config.yaml
dataset: "songs of 200 made-up bird species, synthesised, often over outdoor noise"
noise_aug: 0.002
input: "log_mel"
norm: "layernorm"
head_dim: 32
bias: "all"
parallel_block: false
drop_path: 0.05
num_experts: 32
shared_expert: false
layers: 14
pooling: "attention"
loss: "cross_entropy"
lr_schedule: "wsd"
weight_decay: 0.2
Rows from block 6 of a small sound classifier, named by matrix and row number. Rows with one number belong to one neuron. Each number is 128 + 24 x the weight over its row's rms, rounded and kept within 0 to 255. All counts start at 0. Numbers have three digits each. After the name is the row's rms in percent of the matrix's.
After each neuron's rows are labels from the 100 clips, of 14976, where the neuron reaches its highest value: "top examples" is what is common among them. Only what is clearly more common there than usual is listed. The data: songs of 200 made-up bird species, synthesised, often over outdoor noise. In brackets: how many of the 100.
# fc1: MLP up (model.blocks.6.mlp.fc1.weight, 480x160), inputs 80-159
# fc2: MLP down (model.blocks.6.mlp.fc2.weight, 160x480, transposed), outputs 80-159

fc1.55 246:179129104121105148074115132139082112171126165129181130104151139152133123152138114121107143132108121112113105132103167083116117125100118160171116131114142115130165155134141119148085117176155110170100120161152101096151116140162117141098137081
fc2.55 265:123129115128146135147104171134131171099164154185147090103116091167140145107143157110157108112115130159133128136127103154145128112143154161106096101097099147065136108121094150142117122104146093108146125167124132127138134143096105107093165108
top examples: arch (55); first syllable: harsh note (35)

fc1.416 241:179147133092133113121095135135122092124129182158143134113111116097163141150137098148148092127114095145146136126102124107126103121173109179154127113140106168125111132134151161123131177165156161117103170118100080111102129124163125080131096098
fc2.416 239:142146176097097138147099101167157158115107127110137117141171124118128114204123119134152142136101152134105105083141120174135171142161123130145153178145107125112100111162143093083109133135139174151108106149113132111121171164117150097109121131
top examples: upsweep (100); downsweep (97); click (90); fast repeats (76)

fc1.457 213:146126122076107114080140125138069098165128122144138111128122109113079157139120142123143134140122163110147130131196160146142106076157124129114137119134149120129077106120098134152147140131167149156145100106146144144119164119150127098106152120
fc2.457 188:126104163170117174142171134156139146149123155122136156129088151119154118085162115188133148100149152104158129160110146141105093136126153111090131116107134141112116116128151135108161107093104144122113138154126165126123082149122159147159122084
top examples: warble (47); first syllable: warble (31)

fc1.258 009:154143120106133124107125125136144095154127182085192122117058116114083175151122125118145132128124146142127113129186134151110083138143154127126124123109096092130092100126090129140097176142128097128137086129140107098091172095133129093129117065
fc2.258 007:119154139136192150129107149151089137165134143149174129119182147129164127175086172136125140129135155108123135110056157114136133138137125130104102105124143133096167106139155124120168083138147107158111138123110173110143099204127143138121133091
top examples: low song (83); downsweep (73); click (41); first syllable: click (39)

fc1.331 243:152171137111124104127125134122107149172127168070148128122153103142113129117119158122093165130101154126130094126139133119179158140121121117126149141137130094134079154144103106151106131074179101135170074147104114167111093163113132107130068107
fc2.331 236:118127097103115093119138135153150125145154118127141113158166143095156142151089083145124103139118118146153154102104150137100116121166134104135119093154130071139174164108102173076125122163123123141118144122153107127119136142148094131135123132
top examples: dip (91); first syllable: dip (90); downsweep (89); pitch: middle (83)

fc1.252 265:140162173172107119155099117123112110102127130100132086122093097140063161091140101119182170126125136143081093125182113096107122140108138150124086143176148150120158140123106116146105153142121110104110110155102117131109147118147123159114106122
fc2.252 266:090096078113129114112117084138114122152131110100138089091126143122129097134149148148086134115121142067107159075109099114145166129121088108136132122110127113159130136136136096151081157129169081107120104123145109193158175117165139134148132099
top examples: steady whistle (85); first syllable: steady whistle (63); upsweep (52)

fc1.414 080:174164124107148128136112123147149072117140181107169135101142093132170131121136079136161124147116115107120102122170122143111097144117141138126122153090133117129130120136140136124136122139141119131104127123122094068091171097174118120065084127
fc2.414 076:098145124131111152119145137131098199102096089128093116134141113147131143139101130109184130144142137149159131151079116090121137158152129136175151148133119093154104143134171134088133135096160145130123124122118126182118115179110100120117168160
top examples: low song (96); click (64); first syllable: click (64)

fc1.354 244:096109124115109115159118118137160152111135100144113153101120107186095126134167089150134118133118098095147113126145157123134078176161187154131100139104084146121128127128139146109153165102174165103118113088124117133134156135115126147180126102
fc2.354 242:086129162188140131123124148122087156130082152125139100122139102116108138152119151120123118133169142090084138128137168123116123113128135135186128151123129152105128124143113115110111137129120105128133121104134099130148127140092100145117130121
top examples: dip (92); first syllable: upsweep (43); first syllable: buzz (32)

fc1.34 282:167165130139100111115109142134100134161123171078133106120149124142118109139141106121140150136097134118116087133103120113154152112105115148137143131164140124129114157130117084157090150121156110103148102131077103157115137150183122101110080117
fc2.34 281:113131087116122087141101115149147096135110131127112114147127151081117111151144074094140122155135092119103135079098144110110127098146162108153174142130149064163145140147147144107123138163093134104116139091124104127146152136131087171115101136
top examples: pitch: middle (99); downsweep (72); dip (71); first syllable: dip (71)

fc1.36 221:141130128142150146120123127126092094138126147134201122100123126149125160159092149139135116121104156108136127125113146078100132168119132139148098124117105112126171124117130106169081108129113114138113133157140110124090141141160123136099105063
fc2.36 246:120105110118121166119114161120103140095180139175152100113143099136133139123133139138122102141102168136169127143131104137134161138140117138106093097106108149069161135104106180128115081105133137147155137153116155121146114153102119111085156110
top examples: downsweep (78); first syllable: downsweep (62); first syllable: harsh note (33)

fc1.31 236:105121127070136094091168135126091096166126109160131116135103145097121145130114150117135154143122150117147134132178146145133123106136110127114118141123144119127108112137104133131152146142166148167145115150137138129105124116117130117132125136
fc2.31 215:101116158166090174132167145159141161133134137108150128120089110127114154100168111142109153090158139135157133161117149131112085135140112088136123100097117157101123130126173163104161110090101139108126133144121147169173087134102127135145128078
top examples: pitch: high (49); warble (48); first syllable: warble (48); upsweep (47)

fc1.409 198:148126169145120174141118121136109165109123123127144144120099124133169136147129132140105117126124126133127097127084148120130172123172126149130134121079120122133116104138170076105097150141126144121092143112134120093128134132121127093169147138
fc2.409 185:126121155140094131124117128137170140085130147135107101116122092132124159161169096128147129133122135140124122119142105140170137159148096123174118138126098163078143103133139144123119127130093162118101105116112110135172099140141141100094122140
top examples: pitch: middle (88); arch (78); click (72); first syllable: click (68)

fc1.207 157:104105105153133120141090113121121085119120160083160143146067124116118137135157125150126170125125165103107121139151133149124106184087110134145102131165133165132143152109123134158076124116138111086150097115096100106162151142177141141155106090
fc2.207 164:111114108126179107112148122141141091177165108142161087098159131162172126138117161132120082108135157129147121090066119117109099142127150166103117119111115102107155116149152158101123137138170108164121138114152135115097194124123128133119128089
top examples: downsweep (82); buzz (49); first syllable: downsweep (42)

fc1.302 268:118104130118129133161112132123113118122128109121138152072105159165101112143141110179145119130094088088115100129137131098147119120121145161174090152108111150127114144144143145111154165124175134134110133147113077134095132143135123159167136088
fc2.302 259:106127144176147124109145143108087159116107120108151106159167111138126153161080168118119119148169164103126107163125147130152133121133133132175148153133134090137131125110118107089097138124148133120154109117125131117139171138114106142113167109
top examples: dip (59); upsweep (54); buzz (44); first syllable: buzz (44)

fc1.435 182:152120112069133099083176133101136119132120136126140088139121097095129162140112099129127120125147156158172132136113159149130128123193180118104147102119136115139103115140095153158109189103149149164121122111116112108108141119142115096138131068
fc2.435 189:142119107117116141170104104091121151147159153140171134144112124129111110112128140164132172140111151116124117124087143111115113186074145107085091114130136133117124122108130133171132121104132144090130105131123184116147116169127169152162142087
top examples: downsweep (94); first syllable: downsweep (78); dip (38)

fc1.386 312:147100148123110167121102124133155142111125151088144119127134118100168127157095155167106144122126151146136087136091121126130152121182113141129135121092114119135131095153157092152064147146131130145073141098130126077115146111131120096169119127
fc2.386 316:162132165127134104148110143140159149103103145133137118122139100123134136189127122129177098133099121168143132103153104135128170152164091138152128139156100155066120074149129112121151133129126163153099103151128102091108137120134158087113128106
top examples: arch (95); pitch: middle (94); click (90); first syllable: click (90)

fc1.86 212:122087130134127173145111133128101091109130123117155108092110130106109145150123127153117107126086142100127109132127130080169174112147112168144093129119116145127151136138159146083130148147174165119115123109066094105118168152150110133129112124
fc2.86 205:113148173193128152101128194150140158104118114145149111155142108115127146103095140127130092164138137139147125164170131156119170107166096147162137123138111128103137118106118125068126141132104164106114102126105115122105101120099073092112161156
top examples: pitch: middle (75); upsweep (69); first syllable: upsweep (64); downsweep (61)

fc1.356 169:143153137137164120124199134121151111166129159125171090109122101108145122116119128104130110139112163120136154128129130151107149123166158135118139149114105080123130127141110128109096202093131114163111146141081071122071149126130115090140126116
fc2.356 162:103127106137131123115119128109119123155141129168146131120178130142120102119147139116131108164144127116148143149047124098145144183170075121140119073104122109120170132119093121164156135110124123110126141108111145144145108144143131112090154125
top examples: high song (100); downsweep (94); first syllable: harsh note (46)

fc1.415 214:184143134133162141128121133120141116141130175111142142141108163102164157161120132174162090123118121137144119143097156128106118091151118164131146106149130125126142138116164085103103154139122142125123145103075074098076118133151128108154111121
fc2.415 220:144152169125136116156143134177164160100103104144119131138138128130093097177133126118156130129099144096130124107155095150141167131146085138106136163151099129105106111147133092088139118137133159130123120164126168159136158135103162098083160127
top examples: click (97); first syllable: click (97); upsweep (70); fast repeats (69)

fc1.240 216:149151140134091168099106131122105096124128114161176123077119122151091167128125143154141119122121115115137076127121114099165150144145096182152101098109121162127117114107132121170116155172116126106114156137131118104151133156182119074107146098
fc2.240 210:102160137109115148153117137142124106141141119164174103093109101138153163136156102159110117122082127109125094100162131126132145128148129138149079148080101181067144075137138179106138140142121137119158101131133098111106112125111121143089166096
top examples: upsweep (100); downsweep (93); pitch: middle (90); first syllable: upsweep (89)

fc1.218 242:175101116142129129095131134113111116125134119117142107141080112125120176121103144093146112133119145149150150139083133109131155126126113108134107113163112100128112108121132107153098122121119142114137115128145128122139142150159129066119116097
fc2.218 231:150111139120126111154113131093118120107124125142132097158172106110154125126107116157090092169135130121161130177117126105167148155136157139123119162062114110129156103175115147118123102121110151132137127162143143110140101129093149129117121118
top examples: pitch: middle (96); downsweep (92); first syllable: downsweep (92)

fc1.176 147:161111070083109123126123128138121121134143157095180140114110139125109137109113112102122136126125125147105123138158122169128120085157163113107147130123138086133103135133121103160129144121155106132111111095158132145095161131144135099139109085
fc2.176 145:122142150169163142097156136130118118153108157143149118126132159119135145153107144149134121132124142139132144121077150130098140150131102125151145143123145124106156149131187141094151092121077143111128124129097121160151089195138125135096138091
top examples: downsweep (57); fast repeats (47); arch (41); dip (37)

fc1.148 177:152192174131121132128088131105096114099120124159149128118103081147148149126128135130114154133121128122118093122163130102139134168125114177153091137129122151122104099138128119127090149150152145086106089117117090090122149141187131059133138108
fc2.148 170:097143138079113113150131114139122141164132124143146082113156147085122113176137095152141128098094087142149122113129149105155154090131122142148124172117112127096128128117159162097137130143150187124137120151140125122105134168097086145147127114
top examples: fast repeats (81); upsweep (72); click (65); first syllable: click (63)

fc1.474 236:138134092141104141094102141117110096152123160179174162101117136175094154168098161157150106132144169104109071140117123116159099119103098183131109094156098143133153077092104114193116127132145086121179097131123152109125172120176122133098134105
fc2.474 244:132129080099093162113120158124112115124170164178186098121103137102170149111153100152090111137121174097150129138160134145129105132144157110116108084086153128070145160123108175117146117127125118137171138133124121108116100149153096149088141082
top examples: rich in harmonics (69); harsh note (61); first syllable: harsh note (37)

fc1.87 201:145175156153096168097126138130083146143129137102171131112120148134103119138150130124153172122151121099087110116138112132139152116104095186138125130145156120129129164105129092167095125122142127071124119121097123181148118169169142149111122129
fc2.87 205:100138102076170098157112087150153076140131130133156110136104109090128137145130078140124142120099136116118119055100134122105115135097160124097132169126149119126158111141171145107138125157130162113130098101130129101119162156127137172133128116
top examples: steady whistle (56); first syllable: steady whistle (52)

fc1.74 186:164179156157108083125125138145120138144123180077137124144142101158136155111143105128126143125125142159133091131134139115130129129143125157121149130153128109142120140133114114157094145094186127117163066122080103134090130105137133108140042126
fc2.74 185:173091091116118107119135124131129120138105090150131135182148182099131086140133086151125088142101103121160164113107153131155144097113105133138146107145148060131144148102156132114121088145091159113080144122151125139156122165162127144121133132
top examples: downsweep (91); pitch: middle (85); dip (78); first syllable: dip (77)

fc1.39 206:136120105126171115108176143119129093097119141128166129143107130138136176145083151140155105125151157158138079147135145150117103114159178149103126117157135086143135097129116125156103144103136138112165093111110136112094179121129127117118122088
fc2.39 219:166105127143148152134112140127113131128144124181189155098104125154108156133141118160109107141113162116134162115121177130116148152108119162111123091101106148091127148107118156133134101105157162119128168101121127116117099169114149136170154084
top examples: pitch: low (84); rich in harmonics (74); dip (68); first syllable: downsweep (61)

fc1.216 207:142172106118153153125146136134107089151119124158147127111109122154138174083136152115170147117113098118131056131118123086116154145134152133123142113097145126121098146138149128140147157131142123117140137161130107132108125175132137106139114069
fc2.216 224:102144124149112153082143164107100134100145098152151133129123104160147162170117154141114122118126160119120110129134100125165172163111075143156070112135080142082142094084123142134090092126152088136167087164127131145152142153133133083109135129
top examples: low song (95); rich in harmonics (74); dip (72); buzz (48)

fc1.117 288:125142134136125143090117128116099119142117169101164142101139149129111112171124138107115184149140119133112125122127141125098145172100088167160109147105119103131173166098131107179081116165106130113102130132139108112145119143163129150112121097
fc2.117 281:128170128114155116135128125145097125121157149144165096074144093177157121158148177130118126080109113142111096084118127141133142115131127151127118128103129155087156144146100149126129121119178087157146130197155105127126165120121123118081135121
top examples: first syllable: steady whistle (35)

fc1.173 193:096086116125109153148124122122122080131132144150160139099078136115129146150140100136158123132098111102110095125148123104155160086161123171127099108120107146123136161114162134086174170128170143129123121128062116118114140147156121121124126104
fc2.173 185:109136167168163161117136209159111157109098105144138118147135132105126142156094132120140072131110130144137136143136143140104146103161111145140108109114118161053155116096151123061152105159106150148115099139118141139115090128095115126127156134
top examples: upsweep (81); pitch: middle (75); first syllable: upsweep (72); downsweep (67)

fc1.230 252:152150108158124148098112118122110096167120153148191140078144107172118134151093138158133129119125165079096123130111137101129113145098112154160108110128131136122169114102089106190081128135134077160123139155124104135115144114173129150087139070
fc2.230 266:116120076111097154111106147120137124131171147175176096129117130120153146109171123149108100138102171104166119142137121150141101139130140120107107086105132126073147141102112170121123099101128129124174118124111153117146111162137111133074158098
top examples: pitch: low (87); harsh note (76); first syllable: harsh note (52)

fc1.135 190:169149139103093144103145127123108155136134145091189134115145138107073129138104131149087130119139107140128055144107159145131136093127128144184134127096145095131101121120100110109126136162121117115149095146153094184124142118108116112122156142
fc2.135 183:110132158173167150130164140151139108186099138153174096105082158139155136098163096150165118099114180078137136115099111108125095126152159114095109098134130175093126135152165151117184144111120147112121148121094146123117096155137159171128117099
top examples: harsh note (59); dip (48)

fc1.419 254:126094098129158129125158113119148126122120157113135129057093169168106104114140100089137096147099107117158146117130150150111080098140168113130102129128078135119149160119120143121132150123124155121097161118150111136125087114132136131155142080
fc2.419 249:117114127151147163116152147091096149147109107096170079137122167115102167138121181176100133086133163102127113176154140125117116104071097116149104121132136112103152132115170100128103098135097121099126138131134133149111141118144151128119151078
top examples: low song (100); downsweep (56); first syllable: downsweep (56); warble (43)

fc1.71 242:144170158129132113112148131121150105103127145143149097113156075131154137119129109151163111118167138115165150133118129150118128156197171134102151101094145151131091155149116157155127199112154158163093161093133109112117130124131129105098155080
fc2.71 258:121107079101111148154099109100143151158145140143167120140157119147117130129138145146126106163073156137136151104096150163118098166114153115131093093130112120077142126090154118154119146103143147130114102106092129108132144175144142126147130102
top examples: rich in harmonics (87); dip (58); buzz (36)

fc1.212 266:154177123096110120112114132127102134177124155083165133117157098134131134131115141132104144126105160121135100127155130115187141143126119120121142131143119104135076154135110122142100124086197103137173071139098116164105111165137134109134064101
fc2.212 263:130129111096096094118135144157170119132151115123151119166175137088149148184069085154121099147120132172151145094120143155120128124175133120140131100147132077127164158109096160063137122170120137154120130129163108117113161128144098124135132124
top examples: downsweep (92); pitch: middle (85); dip (83); first syllable: dip (83)

fc1.408 260:111134114132165124109167121112142075098122146107171112146134107116135181116064149158142142137171168132145112136122131179090131143157129135128116111152152110129145136120130133133119146110143135119096141104090130127100157117141132124100124101
fc2.408 270:133082125116131143139125124117119161139158094162167137112137123160125154113157149138089110135112150155168143126090169148152131172106109143112092093103088125098156125116139174147112105093149155125134131099129143125148111153111146084163121095
top examples: high song (95); downsweep (94); first syllable: buzz (43)